config.toml
model = "image classifier"
crop_scale_min = 1
arch = "vit"
fused_qkv = false
bias = "all"
patch_size = [4, 4]
layers = 8
width = 320
momentum = 0.95
adamw_lr_other_params = 0.00077
grad_clip = 3.0
steps = 9100
Rows from block 3 of a small image classifier, named by matrix and row number. Rows with one number belong to one neuron. Each number is 128 + 32 x the weight over its row's rms, rounded and kept within 0 to 255. All counts start at 0.
After each neuron's rows are labels from the 100 images, of 14976, where the neuron reaches its largest size: "top examples" is what is common among them; "patch colour" is the nearest of a few named colours to the mean colour under the peak. Only what is clearly more common there than usual is listed. The data: short English words printed on busy colour backdrops.
# gate: MLP gate (model.blocks.3.mlp.gate.weight, 848x320), inputs 160-319
# fc1: MLP up (model.blocks.3.mlp.fc1.weight, 848x320), inputs 160-319
# fc2: MLP down (model.blocks.3.mlp.fc2.weight, 320x848, transposed), outputs 160-319

gate.657 [186 137  80  76 165 140 129 144  88  87 148 137  92  70 131  87 176 115 218 143 163 109  60 130 131 116 178  93 116 122 198 169 140 157  93 220  87  71 124  96 116  64 114 133 166 177 143 107  91  52 116 146 104  61  59 110 169 163 141 113 131 121 161  87 168 143 129 124 162 141 128 119 112 173  71 128 115  68 170 109 149  88  73 126 144 144 138 156 154 135 129 137 128 164 158 112 117 149  82 109 149 131 119 123 106 106 139 139 146 128  91 119 148 124 148 132 133 113 142 165  95 146 170 130  57 155 139 121 190 138 137  74 114 120 167 159 189 141 142 136 176  92 128 119 142 162 166  87  89 150 108  58 140 119 111 133 121 134 160 146]
fc1.657 [162 135 125  60 169 148 124 159 115 111 126 142 105  58 118 109 111 113 148 187 168 137 108  72 117 117 148 106 143 122 165 165 150 180 108 196  71 118 101 120 174  32 101  72 126 142 147 127  85  52 158 171 125 105  70  84 117 101 167  81  96  76 168  97 140 150 135 162 116 158 132 143 100 105 106 136  88  72 156 141 164 110  79 121 135 144 162 154 106 139 128 127  84 155 193 145 123 159  78 114 133 110 102 176 127  98 134 161 114 155  78  72 163 136 144 159 122 121 117 147 125 151 127 173  67 142 120 118 157 180 109 148 109 166 185 165 167 154 117 128 171  93 133 119 142 171 149 131 110 168 159 118 147 113  86 139 158 149 129  94]
fc2.657 [116 135 111 118 159 123 153 146 128 215 142 166 152 145 153 103 151 204 107 107 108 103 160 173 120 143 157 158 130 165 165  60 135 126 145 115 101 122  86  96 174 187 123 136 144  92 135 105  92 109 126 110 222 199 180 172 130 124 191  91 157 140 143 140 121  79 139 180 139  83 108 138 131 165 145 168 162 107 118  91 134  53 141 167  85 126  87 149 168 106 125 154 145 172 120 142 161 159  97 190 113 100 153 106 124 158 140 114  84 179 135 140 130  96  95 165 149  82  97 178 150 144 133  71 178 139 101 130 130  98 137 116 133  94 138 132  90 140  81 118  75  95 127 122 150 130 131 135 119  56 165 149 136 111 165 125 137 152  86 147]
top examples: orange ink
patch colour: brown

gate.285 [144 110 140 145 128 103 205  94  88 117  97 122 124 143 180 125 149 138 177 132 125 128 142  96  89 119  70 149 143  86 114  92 118  90  86 145 151 168 169 152 137 120 151 117 146 102 181 162 127  98 157 102 103  87 150  95 149 147 157 162  70 108  83 155 145 165  76 132 163 109 135 150 107 163 188 166 110 108  67 125 121 139 153 198 115 145 179 132 110 155 197 114 140 107 115 109 179 116 135 139 131 154 114 109 112 131 151 138 143 107 113  69 115 117 144 139 141  75  83 136 188  60 190 127  93 113 112 176 125 134  39  68 155 167 144 137 190 128 128 168  93  96 169 149 168  61  96 111 124 144 158 198  86 124 165 116 135  91  36 131]
fc1.285 [129 153 147 118  76  64 147 149  96 130 125 140 160 103 123 111 116 131  92 132 161 160  87 148  96 147 154 135 100 160 154 166 153 136 135 107 111  92 155  90 129 133  99 151 123 154  85 109 203  84 126  94 156 156 122 103 107 131 190  96 173 198 133  68 119  55 113 122  67 145 139 155 178 117 110 101 129 154 147 108 111 142 100  99 159 131 119 155 143 109 105 124 166 113 149 109 132 144  96 167  70 118  65  77  68  98 110 129 143 111 153 200 120 170 140 146 174 170 153 155 108 149 163 115 134 140 137  95 166 159 160  95 160  81  94 129 158  95 172  79 143 181 143 148 100 137 168 101 171 153  92  44 146 132  94 140 186 205 124 142]
fc2.285 [169 112 125 170 156  84 122 132 138  77 119 166  92  90 163 126 178 113 152 109 162 108 157 143 157 162 113 154 169 124 133 135  76 150 125 119 152 145 110 136 173 144 107  51  98  59 149 126  87 122 160 145  84 133 136 122 128 121 106 193 118  99 158 143 133 127 170 191 138 200 124  94 142 163 188 185 157  65 121  71 109 165 156 139 163  92  66 132 163 155 151 141 117 137 114  65 138 128 117 129  94 130 150 112 150 112 116 102 180 105 139 122 110 163 185 139  74 138  98  92 166 133 120 146 164 131 128 138 112 134  89 146 106 154 121 122 112 133 195  71  78  99  63 164 123  53 129 160 123 177 142 142 101 118 163  91 161  50 181  79]
top examples: orange ink
patch colour: brown

gate.286 [177 154  98 104 105 157 160 158 137 153 115 142  87 153 173 133 139 105  78 124 113 106 135 145 140 114 111 136  91 191 104 170  92 110 157  87 131 142 152 120  70 180 172 125 103 131 206  90 197 138 156 180 102 141 108 154 105  88  78 100 139 155 159 126 122 109 146  83 159  84 122 156  64 125 131 229 136  83 157 125  87 101  78 106 126 123 187 161 147 160 117 138  79 105 187 134  87 103 114 148 128 115  86  82  83 165  68 154 121 114 213  95  93 120 140 132 109 120 194  94 107 101 112 144 127 128 181 109 123 158 103 169 135 132 182  76 134  57 129  96 132 156 106 138  97  99  85  91 102 115 122 195 144 120 115 106 170 115 137 133]
fc1.286 [ 96 148 102  97 185 117 109 144 103 104 111  94 140 120 107 119  93 117 133 141 149 102 159 200 132 150 153 148 136 165  65 111 107  92 102  99 135  92 119 105 127 143 147  96 119 150 102 114 104 141 131 155 118  99 120 134 135 178 180 178 151 100 138 180  97  97 147 171 156 143  76 107  99  64 152 118 129 152 147 117 153 159 102 131 170 153 118 133  98  48 152 102 177  97 127 161 190 154 206 131 181 116  94  93 155 122 196 147 117 211  99  92 205  95 168  53 144 117 143 159 144 122 126 135  97  50  92 139 164 156 153  81  90 153 156  82 144 114 129 121 140 117 140 128 112 116 165  92 141 104 127 147 120 153 167 135 134 125 111 166]
fc2.286 [163 116  96  95  89 128 202 108  81  99 125 136 119  96 142 118 147 146 161 128  94 135  90  96 165  86 142 116  87 155 148 105 154  93 169 120 101 120  88  82 135 168 106 146  82 106  98 128 201 121 104  93 170 197 158 174 165 102  89 172 120 113  93 133  92 148  60 100 132 114 126 146 126 165 100  56 139 150 156 156  99 131  63 136 111 103 164 129 132 186 101 133 177 116 132 116 146 134  78 154 132 105 139 156 138 130  68  92 182 162 122 176 157 154  55 149  89 130 182 104 149 172 144 168  86 146 171 186 115 113  76 142 130 128 100 106 125  95 127 123 155  92 148 157 153  52 115 109 117  92 124 104 142 108 128 165  98 110 107 121]
top examples: grey ink
patch colour: brown

gate.310 [175 102 132 137 166 100  99 138 122 162 129 182 132  66 130 193 138 109 184 121 110  69 103 121 115 142 134 153  80 102 165 160 185 196 174 124 124  99 162 110  94 128  88  94 123 125 157 108 140 142 140  98 122 131 114 124 132  85 132 121  83  84 188 122 152 140 165  89 156  39 124 108 163 146 122 132 100 119 105 154  91 138 148 171  76 120 152  84 140  84 142 107  94 113 145 143  93 182 183 145  82 102 119  99 139  75 144 112 124 108 112  59 119  95 148 146 135 109 214 156 109 127 124 155 130 171 135 128 115 183 107  65 149 139  83 148 135 103 112 130 140 170 190  88 194 185 147  80 113 164 140 145  83 108 149 106 170  50 141 143]
fc1.310 [175 128 164 175 106 113 137 185 138 101 112 177 125  51 130  94 144  67 111 113 131  43 132 122 100  91 117 114 129 124 162  71  84 125 148 121 105 106  94 119 144  70 132  98 123 131 124 121 170  66 143 121 157 170 117 113  72 127 180 151 147 117 179 159 158  69 213  99 165 159 103 147 111 164 155  77 101 137  71 174  41  40 165 115 103 178  82 149 147 151 118 143 113  95 130 130 112 146 138 161 177 130  91 101 144 142 146 125 157 157 130  96 131  89 140 153 113  98 182 189 155 174 128 142  79 135 166 105 151 165 126 107 155 122  94 151 133 130 189  80 109 130 138 121 149 159 122 138  88 137 144 165 145 156 149 132 161 179 178 138]
fc2.310 [ 59 151 121 178 138 139 145 159 130 151 121 133  86  67 170 142 173 104 152 166 139 153 184 102 162  88 145 158  69  79  96 115 171  62 144 183 123 107 158 146  51 158 115 116 138  84 111 101 139  79  89 114  99 117 128 114 133 142  55 140 162 143  95 142 105 106  92  78 167 154 125  83 112 115 174 113  92 111 156 140 153 153 142 139 149  98 114 105 144 102 108 210 124 135 189 152  99 181 123 211 141 153 153  80 132 104 156  97 134 144  67  98 125 134 111 107 135 129 143 163 152 148 115 171 160 148  99 142 118 138 175 167 168  88 108  70  87 183  86 135 118 185 144 134 104 123 177 105 148 207 154 107 111 101 181  64 155  88  97 107]
top examples: bold
patch colour: brown

gate.439 [137 111 124 124 154 104 100 109 114 107 143 110 109  92 140 133 139 158  79 108 126 145 132 120 177 112 131 148 132  84 156 170 179  53 139  91 146 106 153 120 130 198  90 109 145 139  97 114 132 154 183 152 125 132 154 136 105 141 130 156 130 100 123 129 190 117 139 188 142  56 156 135 156 144 170 118 108 132 159 105 112 107 137  71  41 101 145  90 127 155 132 122 154 106 180 141 125 117 205 146 103 182 125 118  85 121 153 106 147 138 114 112 109 146 150 151 143 116 116 162 131 146  90 105  83 144 128  22 110 139 142 114 106 161 101 160 119  80 116 185  79 128 105 165 137  94  69 153 117 108 173 110 151 153  93 165 123 129 124 156]
fc1.439 [125 106 162  96 141 174 123  95 127 119 126 147 116 128 117 181 121 117 108 100 143 177 132 121 150 115 103  96 121 112 101 139 131 157 148 169  96 155  77 106 184 163 162  73 135 138 121 159  72 100 110  97  75 141  59 104 171 135 103 159 110 147 106 139  27 107 131 139 113 126 169  73 148 111 117  78 158 163 136 190 200  80 137  87 137 167 150 157 163  68 147 166 174 105 119 128 146 116 105  86 156  92 168 160 137  84 146 136 137 156 167 151 101 176 127  80 154 163 102 105 240 127 202 148  48 117 103  88 133 155 207  86  73 105 107 131  94 150 113 150 124 190 141 141 121 143 114 117 156 138 127 117  76 122  93 153 104 116 105 153]
fc2.439 [122 134  72 123 163 131 137 135 142 153 131 158 110 142 108  86  43 146 163 101 124 116 111 133 146 141 101 187 163 139 133  82 121  85 191  80 141 129 144 159 143  87 118 124  83 101 144 155 135 223 160 126 166 160 138 182 124 164 149  88 103 158 149 126 134 143 122 131 123 129 100 128 105 132  34 158 127 135 147  59  50 137  93 143  85 130 102 145 143 169 150 100 115 121 126  81 195 128 180 112 125 122 137 113 129  65  98 101  93  98 169 112 130  87 163 169 154 127 146  93 111 101 102 101 178 122 165 147  97  96 150  80 158 114 120 134 162 107 158 155 136  91 107 180 117 126 155  90  59 134 130 148 122 122 166 150 152  79 119 103]
top examples: orange ink
patch colour: black

gate.1 [ 76 110 133 124  84 183 123  79 137 161 128 116 134 109 157 144 174  53 167 122 118 108 132 165  82  69 132 113 164 149 125  82 162 112 131 127 114 116 117  95  49 164 143 148  95 100 120 224 116 142 118 109 138 104 111  99 142 137 112 122 141  75 104 129  76 125  99 132 147 141 171  99 135 115 117 167 114 151 151 178 151 149 117 138  98 132 153 152 150 175  88 127 162  82 144 132 144 148 145 127  89 163 152  79 193 155  87 158 120 104 138 129 115  87 103  85  66 185 171 144 124 157  98 141 140 130 119 115 225  87 129 125 125 126 182 146 156 105 118 110 184  64 134 150 136 126 115 150  78 148 131 100 182  82 124  56 104 124 167 127]
fc1.1 [211 131 123 144 136  97 116 164  99 172 111 170 129  89 141 114 134 182 133  95 117  75 161 135 147 193 155 142 114  76 148 115 163 129 148 129 131 125 124 230 148 107  43 158 176 135 168  76 103 127 117 119 154 145 108 162 130 124 142 118 156 162 120 140 146 184 137  84 180 113 101 104 134  86  80 123 168  98 161 117  93 140 124 158 126 102  66 153 119 109 115 152  71 137 101 108 143 171 135 153 119 105  81  93  73 145 134 118 118 157  74 149 158  83  97 139 124  80 120  78 150  78 195 138 160 127 122 107  90 159 148 136 184 182  99 148 125 169 122 101  86 153 122 173  88  85 157 185 158 106 147 169  70 127 117 185 170 152 128 105]
fc2.1 [151 112 191 118  58 169 121 124 110  44  99 123 167 146  57 149 138 142  86 159  80 158 142 155 108 149 104 159 146 123 126 120 153 168 129 110 132 111 113  55 122 165 173 102 171 101 122 107 126 121 113 151 117 144 126  75  94 101 147 198 132  95 147  94  78 133 128 122 107 158  95 118 103 143 129 167  99 116  74 134 183 178 144 191  69  96 170 106 107 115 156  80 168 103 169 148 125 105 108 125 122 167 167 142 185 163  94 139 180  97 177  49  70 110  91 154 124  73 101 139  53 111 126 112  80 156 137 125 180  89 116 167 112 148 180  99 116 153 123 179 121 142  75 139 146 153 152 163 177 105  96  57 168  82 141 128 122 147 157 169]
top examples: orange ink
patch colour: brown

gate.751 [ 81 135 124 115 124 165 121  81 102 121 140 108 117 160 201 134  78 157 129 116  97 135 149 154  97 152 142 145 112 115 125 153  73  88 137  86 176 121 119 162 179  82 139 138 141 143 115 101 177 155 136  95 151 152  42  89 156 163 113 146 147  84  74 118  98 127 115 125 156 118 165 138  79  62 185 164 129 145 115 103 107 151 148 121 167 174 114 126 132 128 115 159 189  90  98  98 105 152 117 190  93 137 157 179 214 127 102  83  89 112  93 130 146 134  98  99  78 126 160 183 129 160  62  95  92 152 127 134 193  34 110 134 157 102 120 158 124 138  82  62 140 146 162 161 120 182  98 107 106 128 139 153 111  91 134 117  64 119 155 152]
fc1.751 [166 112 138 154 139  70 167 143 169 106 102 108 126 122  82 131 203 109 127 147 189 111  68 155 140  92 144  95 148 118  62 145 154 138 103 211  89  90 114 133 109 143 175 132 128 160 128 143 123 113  80 132 111  76 173 158 117 149 127 119 134 189 149 103 168 158 152 108 141 163 116  89 177 182  98 100 168  50 185 141 153 129 154 154  90 126 118 150 125  94 111 104  79 200 113 118 124 156 180 107 153 141 131  58 101  60  88 124 151 156 117 140 154 141 109 150 151 117  67  31 164 123 220 142 134 169 142 130  91 194 150 112  90 150 139  85 149 123 177 154 131 113  73  82 106  60 123 156 171 141 137 101 166 123 152 148 210 125  94 139]
fc2.751 [172 116  46  61 133 191 117  15 156  95  91 100 159 102  87 135 148 144 119 130  85 134 128  96 149 140 131 183 170 180 103 114 137 139 127 143 156 119 142  82 113 164 157 131 155  77 102  93 163 103 138 170 145 149 141 156 111 197 119 147  94 114 111 134 207 140 171 170 112 160 135 112  94 142 104 168  86 125  83 128 140 109 136 154 128  81 116 113 101 122  93 124 112  94 130  77 135  86 171 125 102 109  83 163 165  59 117  96 103 151 119 166 109 144 187  95  73 115 134 120 159 129 139 138  68 149 194  77 132 122  63 113 135 212 171 148  83 197  96 111  71 150 138 201 145 184 175 142  98 160 130 108 137 161 134 123 178  96 176 139]
top examples: grey ink
patch colour: brown

gate.450 [123 157 127 138 159 112  85 102 128  91 112 106 107 141 158 150 146 124 123  74 146 129 171 113 155 132 149 151 119 116 125 106 151 147  91 117 129 111 119 137 140 162 148 127 114 147  99 118  88  98 167 124 157 104 156  99 161 110  98 174 155  99 181  94 172 139 164 132 136  74  66  66 128 136 117  64 183  63 136 172 180 110 127 175 129 107  75  68 160 137 109 101  49 163 128 138 126 116 100 101 118 108 171 195  66 191 119 122 154 144 187  70 163 128 127 135 146  86 100 112 127 162 124 137  97 123 147 108 133  68 112 187 130 140  92 145 119  97 112 145 118 166  87 107 146  98  49  96 107 161 171 166 138 138 139 152 116 127 137 153]
fc1.450 [128 101 134  99 150  95 176 145  81 118 116 146 132  60 159 137 161 158 121 133  64  36  90  96 111 169  98 175 160 178 168 174  89 158 129 136 180 109 129  98 153 101 128 117 142 101  60 154 133  91 129  95 119 151 114 110 148  79  74 133 174  85 147 123 135  84 149 146 165 134 144  94 130  94 188 106 122 167 140  79 141 134 101 153 107 125  97 119 117  68 147 129  98  89 107 159 162 178 145 184 131 187  89 126 104 109 124 126 130 129  99 129 139 180 132  94 152 177 101 137 141 146  99  97 121 134 151 121 141 128  94 131 156  94 144 160  82  78 136 148 125 185 149 170 155 161  82 181 165 106 125 169 165 137 124 182 104 154 107 143]
fc2.450 [165 133 181 189  99 156  78  96 153 107 100 127 119 180 100 146 211 134 143  68 114 111 154  72 103  70 102 147 112 165 131 162 101 162 173 136  49  92 104 122  62 123  87 160  76 120 116  92 109 121  93 100 116 135 109 139 110 149  93 182 176  83  78 172 132 132 110  99 148 129 132  98  96 124 148 113 154  59 123 176  90 149 177 178 169 125 142 106 131 129 126 141 139 103  98 156 119 147 119  95 112  83  93 169 156 111  67 110  83 155 152  91 149 149  67  76 122 131 150 165  85 118 137 202 192 144 170 104 139 174 114  74  71 103 126 117 134 137 119 127 136 143 160 126  95 170 129 123 154 161 107 126 126  88 139 133 143 150 145 100]
top examples: bold
patch colour: grey

gate.718 [174 149 144 117 176 100 153 126 104 188  92  77 115  74 108 147 132  94 107 164  73 159  68  94 122  75 154 177  81 144 170 177 139 150 164 117 119 156 114 121 108  93  86 150 122 146 139 146 117 159 136 165 136 158 128  81  84 105 163 114 172 156 159  69  88  86  79 119 133  77 113  69  82 146 139 124 133 148 107  60 129 157  92 145  81 113 119 131 157 135 134 151 103 193  80 134 122 145 149 105 119 131 130 185  98 197 132 134 120  86 145 120 158 133 114 143 113  97 117 160 144 160 100 124 154 114 110 202 224 163 133 178 123  77 121 187 147 135 152  75 139 201 177 151 108 104 165 218 152 115 176 141 111 124  70 159 150 149 121 121]
fc1.718 [170 111 179 141 188 132 157  74 161 140 190 127 102 152 109 145  81 145 211 126  96 149  89 153 190 193 106 170 173 125 134 105 158  97 156 121 103 189 130 147 143 170 108 118 151  72 139 136 127 219  97 133 114 187 112 114 136 130  89 150  59 143 142  58 131 152 133 151 143  87 102 109 137 121 113 143 130  82 118  81  99 124  95 125  87 111 106 161 136 129 196 135 179 156 135 162 105 179 113 107 116 113 158  90 103 148  90 179 165 106 189 102 125  97  76  85  85 151 154 116  90 139 148 103 121 126 106 130 129 159 118 122  89  98 119 111 102 117 131 147 109 150 146 115 137 115 163 173 133  88 147 119 145 130 141 157 117  77 105 144]
fc2.718 [129 138 120 131 119  99  28 126 134 148 123  86 121 125 128 163 154 148 113  94 163 150 140 102 186 115 147 157  75 158 139 113  97 101 155  97 135 106 128 111 150 115 103 160 157 139  99 171  97  90  86  44 115 115 125 130 156 152 122  79 140 140 138 135 123 165 221 118  85 125 137  79 114 171 138 129  51 164 152 146 114  97 107  88 173 131 105 139 162 122 140  91  86  79 101 109 117 143 134  98 145 150 115 134 147 103 121 186 122 145 163  26  71 123  77 151 145 112 105 127  89 153  89 148 117 145 117  89 129 157 170 141 210 129 108 151 179  99 135 149 144 126 121 109 162 177 111 170 150 131 101 151 100 116 160 159 154 154 146 108]
top examples: orange ink; yellow ink
patch colour: brown

gate.40 [106 149 120  89 131 113  92 153  79 136 108 164 136 112 117 133  64 104 143 114  73 187 118  86 123 129 120 181 143 126 142 137  86 160 198 112 107 114 180  99 106 186 191  66 171 150 170 132 128  94 121 119 180 110 124 188 120  39  88 143  91 150 141 158 119 179 178 134 152  85 143  42 103 180 146  81  89 151 145  96  63 137 129 174 147 138 109 127 186 117 131 162 138 122  98 127 133 120 156 174 111 144 123 149  87 102 155 112 111 123 131 107  91 140 136 167 169 129 111 119 133 103 140 120  70 185 148 102 139 123 150 183 167 161 137 207 174  55  73 126 115 161 124 147 124 158 158 115  89 132 136  68 151 125 142 101  90  84 115 160]
fc1.40 [126  88  81 128 194 152 137  56 121  95 152  88  87 129  94 135 161 128 199  51 181  88 145 152 115 124 125  80 116 134 142  88 143  95 120 138 146 116  93 113 172  80 116 135 124 100 189  86  31 193 138 104 149  86  97  96 128 172 193 178  98  88 144 119 130 127 104  81 111 132 121 233 166 109  88 140 171 144 175 158 124 195 105 123 118 137 190 148 138  89 169 109 118 138 121  69 157 183 119  87 164 114 167 142  85 155 177 158 123 102 104  90 102  92  86  65 116 113 129 111 109 127 154 120 117  66 189 122 139  44  88  83 114 157 112 113 107 122 164 171 118  96 139 140 136 123 129 167 108 122 111 126 101 124 108  99 166  89 154 131]
fc2.40 [175 141 137 122 138 145 117 147 128 165 162 174 163 178 104 145 129 118 166 108 162  97  97 114 113 185 135 120 129 169 146 148 152 157 124 168 192  61 152 136 124 152 105 142  97 104  74 160 153  94 106 114  62 100 153 102  69 163 125 189 103 103 112 155 106 167 155 163 177 123 106  77 171 177 143 166  58 113 131 130 152 122  43 121 103 197 107 198 131 137 150 157 145  97 118 136 114  75 118  91 107  93  83 205  80  74 120 133  88 114 110  87  94 191 122 132 116 146 163 112 127 132  85 147 140 171 127 128 134 204 118 152 134 176  92 123 132 132  63 171 141  82  99  69 139  97 186 138 123 161 101  92  90  77 175  97 131 115 123 215]
top examples: orange ink
patch colour: brown

gate.433 [120 121 109 137 185  80 164  77 148 137 132 144 147 140  97 117 164 162 181 158 115 171 119 133  49 152 132 136 193 181 157 118 166 134 137 133 124  95 104 139 165 140 126 166 152 119 105 165  93  73 113 144 126 145 152 136 106 142 132 106 157 149 173 126 201 155 138 166 146 130 133 131 103 123 157 160 108  86 175 135  96 146 128 174 143 151 121 143  75 163 118  89 100 105 102  98 117 138  67 102 123 120  97  82 129 118 126 163 181 158 134 119 198  78 167  46 121 140 119 133 188 100 182 150 139 165 123 128 141  87 150 160 172  71 133 139 106  90 133 133 129  86 133 142 102 106 150 132 101 124 132 141 115  74  58  70 217 139 118 115]
fc1.433 [148 150 128 123 134  75 134 123 165 167 140 103 109 106 139  66 125 120 197 117 178 153 148 130 128 156 159 152  67 130 200  71 116 101  80  96 106 133 119 128 175 160  94 175 147 185  73 180 167 117 104 107 129  93 135 106 108 178 123 143 123 130 103 109 122 140 111 131 114 115 141 145  88 167 138 162 146 138 180 125 143 132 152  67  79 118 167 139  62 113  66  69  77 126 131 144  55 135 139 102 145 160 125  91 101 199 107 131  92 109 115 137 147 147 166 132 121  87 122 154  92 111 190 155 152 145 187  81 175 132 129 129 116 146  94 142 100  73 143 143  90  38 160 130  67 118 117  71 115 138 150  94 126 110 159 142 140 160 110 166]
fc2.433 [107 142  84 105 165 155 116 136 143  93 123  90 184  96 127 122  95  53  82 132 163  92 120 119 121 158 112 143 129 112  95 163  83 124  58 208 133 119  91 104 161 199 137 125  92 191  89  93  78  79 177 100  95  74  77 166 132 108 154 169 150  78 176 129  73 121 139 149 131 148 141  91  98 122 106 118 196 139 136 100 137 131 100 155 117 103 107 104 247 165 146 143 150 118 137 124 154 148 152  61 130 149 115 103 113 107 138  86 161 147 147 113 166 150 101  70 169 139 153 111 102  94  56 131 182 162 138 130 163 108 108 105 103  38 125 125  96 110 141  97 131 110 100 198 138 140  63 106  91 121 158 168 154  73  59 127 133 138 124 118]
top examples: bold; the letter e; yellow ink
patch colour: brown

gate.422 [130 104 126  93 198 127 132 132 147 120 101 176 138  95 141 131 135  96 118  81  89  85 137 190  65 116 146 151 113 141 102 113 143  90 181 115 126 119  90  99 123 130 173 122 147  93  87 117  93 127 118 148 166 166 167 149  95  92  98 116 107 116  82  98 119 131  99 104 191 105 152 123  85 134 205 177 153 131 132 167  76 204  85 178 124 103 122 169 126 159 137 160 111 120 167 168 167 110 142 159 171  94  77 139 157  90  87 106 150 146 150 110  58 145 144 147 124 122 121 114 167 104  66 113 144  62 167 129 104  67 149 126 135 119  79 122 158 133 119 138 133 126 162 161 130 115 170  70  87  77 137 141 147 146 130 104 129  92 120  99]
fc1.422 [159 159 173 118 166 144 118  96  97 116 131 143 141  96 124 101 102 147  93  94 133 111 142  92  94 135 149 122  96 140 158 144 125 129 170  89 135 149 123 165 154 187 135 150 143 103 115 140 147  45 138 163  76 135 127 126  88 117 137 168 183  90 163 140  90 139  90  94 104 121 166 167 144 153 133 154  78 141 130 139  28  93 124 134 152 145 145 154 159 128  99 113 155 100  83 114 166 138 100  91 120 157 140  91 126 102 152 136  47 155 127 111 154 203  81 158 122 114 124 184 143 157 130 189 137  82  89  99 105 105 126 161  92 166 146 163 116 111 157 107 156 162 165  62 105  72 137  91 144 214 123 133 131 143 172 106 141 140 117 135]
fc2.422 [123 148 137 158 123 122 147 149 124 112 118 107  96 126 161 145 113 164 116 207 107 116 173 102 131 113  89 150 129 105 178 136 150 118  36 197 165 146  78 140 141 130  99 135 121 139 170 140 142 181  71  80 131 116 107 116 158 131 142 100 107  97 115 138  98 130  94 156  92  94 117 124 129 111  75  93 181  94  92 116 149 158  88 188 103 132 171 136 155 144  89 123 134 161 109 205  93 188 121  96 123 141 166 131 158 175 124 156 136 132 178 123 156 165 150 124 152 127 134  80  57  97 115  59 205 108  72 141 193 152 148 141 126 141 122 109  74 138  99 104 133 123 115 133 144 145 123 148 126 167 167  97 164 118  89 157 205 150 155 122]
top examples: bold; yellow ink; orange ink
patch colour: brown

gate.637 [149 133 170  68 110 196 140 118  83 202 105 116 125 107 104 140 105 141 159 146  95 126 102 111 133 177 135 170 139 124 126 149 133 110 133 129 108 128 157  98 184 139  97 102 131 130 183  59 121 159 115  43 160 112 140  86 142 167 154 158 181 157 112 134 155 132 108  80 130 123 165 107 167 134 155 159  68 128 158 114  58 129 129 113 139  98 134  87 118  78 146 133 138 132 121 139 131 118 141 155 155 170 173 132 152 120 108 107  93 130 146 155 109 113  44  91 135 124 162 144 161  86  81  96 134 160  91 174  71 157  93 146 135  70 129 107 117 126  80 152 191 160  93 164 119 111 141 115  91 118 125  64  91 161 120  93 205 162  89 166]
fc1.637 [144 202 134 114 114 201 116 117 152 175 161 103 142  97 107 135 134 148 156 160  99 139 150 108 135 132 118 108  67 157 155 117 146 139 147 111 117 129 129  72 168 127 100  96 129 107 188  92 141 135  99 108 137 129 127 105 131 125 172 153 137 161  70 106 122  96  74  91 135 138 180 105 142 124 179 102 110  97 139  86  63 160  83  88 100  99 119  89 129 110 111 183 144 149 151 153 111 113 115 101 154 192  96  92 147 152 137 107 129 132  98 229 102 149  77 135 167 122 142 171 137 152 105 111 161  98 111 171 108 149 136 142 156  65 206  65 120 163  86 180 123 179 137 138 134 124 153 130 101 148 107 114 148  82 122 147 177 174  95 172]
fc2.637 [ 92  82  69 159 108 120 109 157 158 118 154 102 106 158 154 138 137  67 112 138  86 145 108 156 164 163 147 162 117 134  94 116  99 159 160 155 137  27 119 149 131  85 100 104 105 152 126 106  82 164 113  77 113 123 130  93  84  50 101 139  51 170 221 190  59 156 104 162 106 151 122 176 139 127 228 107 117 167  80 133 145 158 163 174 135 160 124 149 182 103 167 109 151  81 113  63 170 100  79 166 107 125 125  83 140 110 127 128 162 117 150  60 127 166 119 145  82 211 117  85  89 160 138 151 149 135 123  93 127 159 124 129 186 179  83 211  96  80 132 136 121  94 132  94 156 105 160 131 200 119 155 183 147 135 122 133 107 117 125  93]
top examples: orange ink; yellow ink
patch colour: brown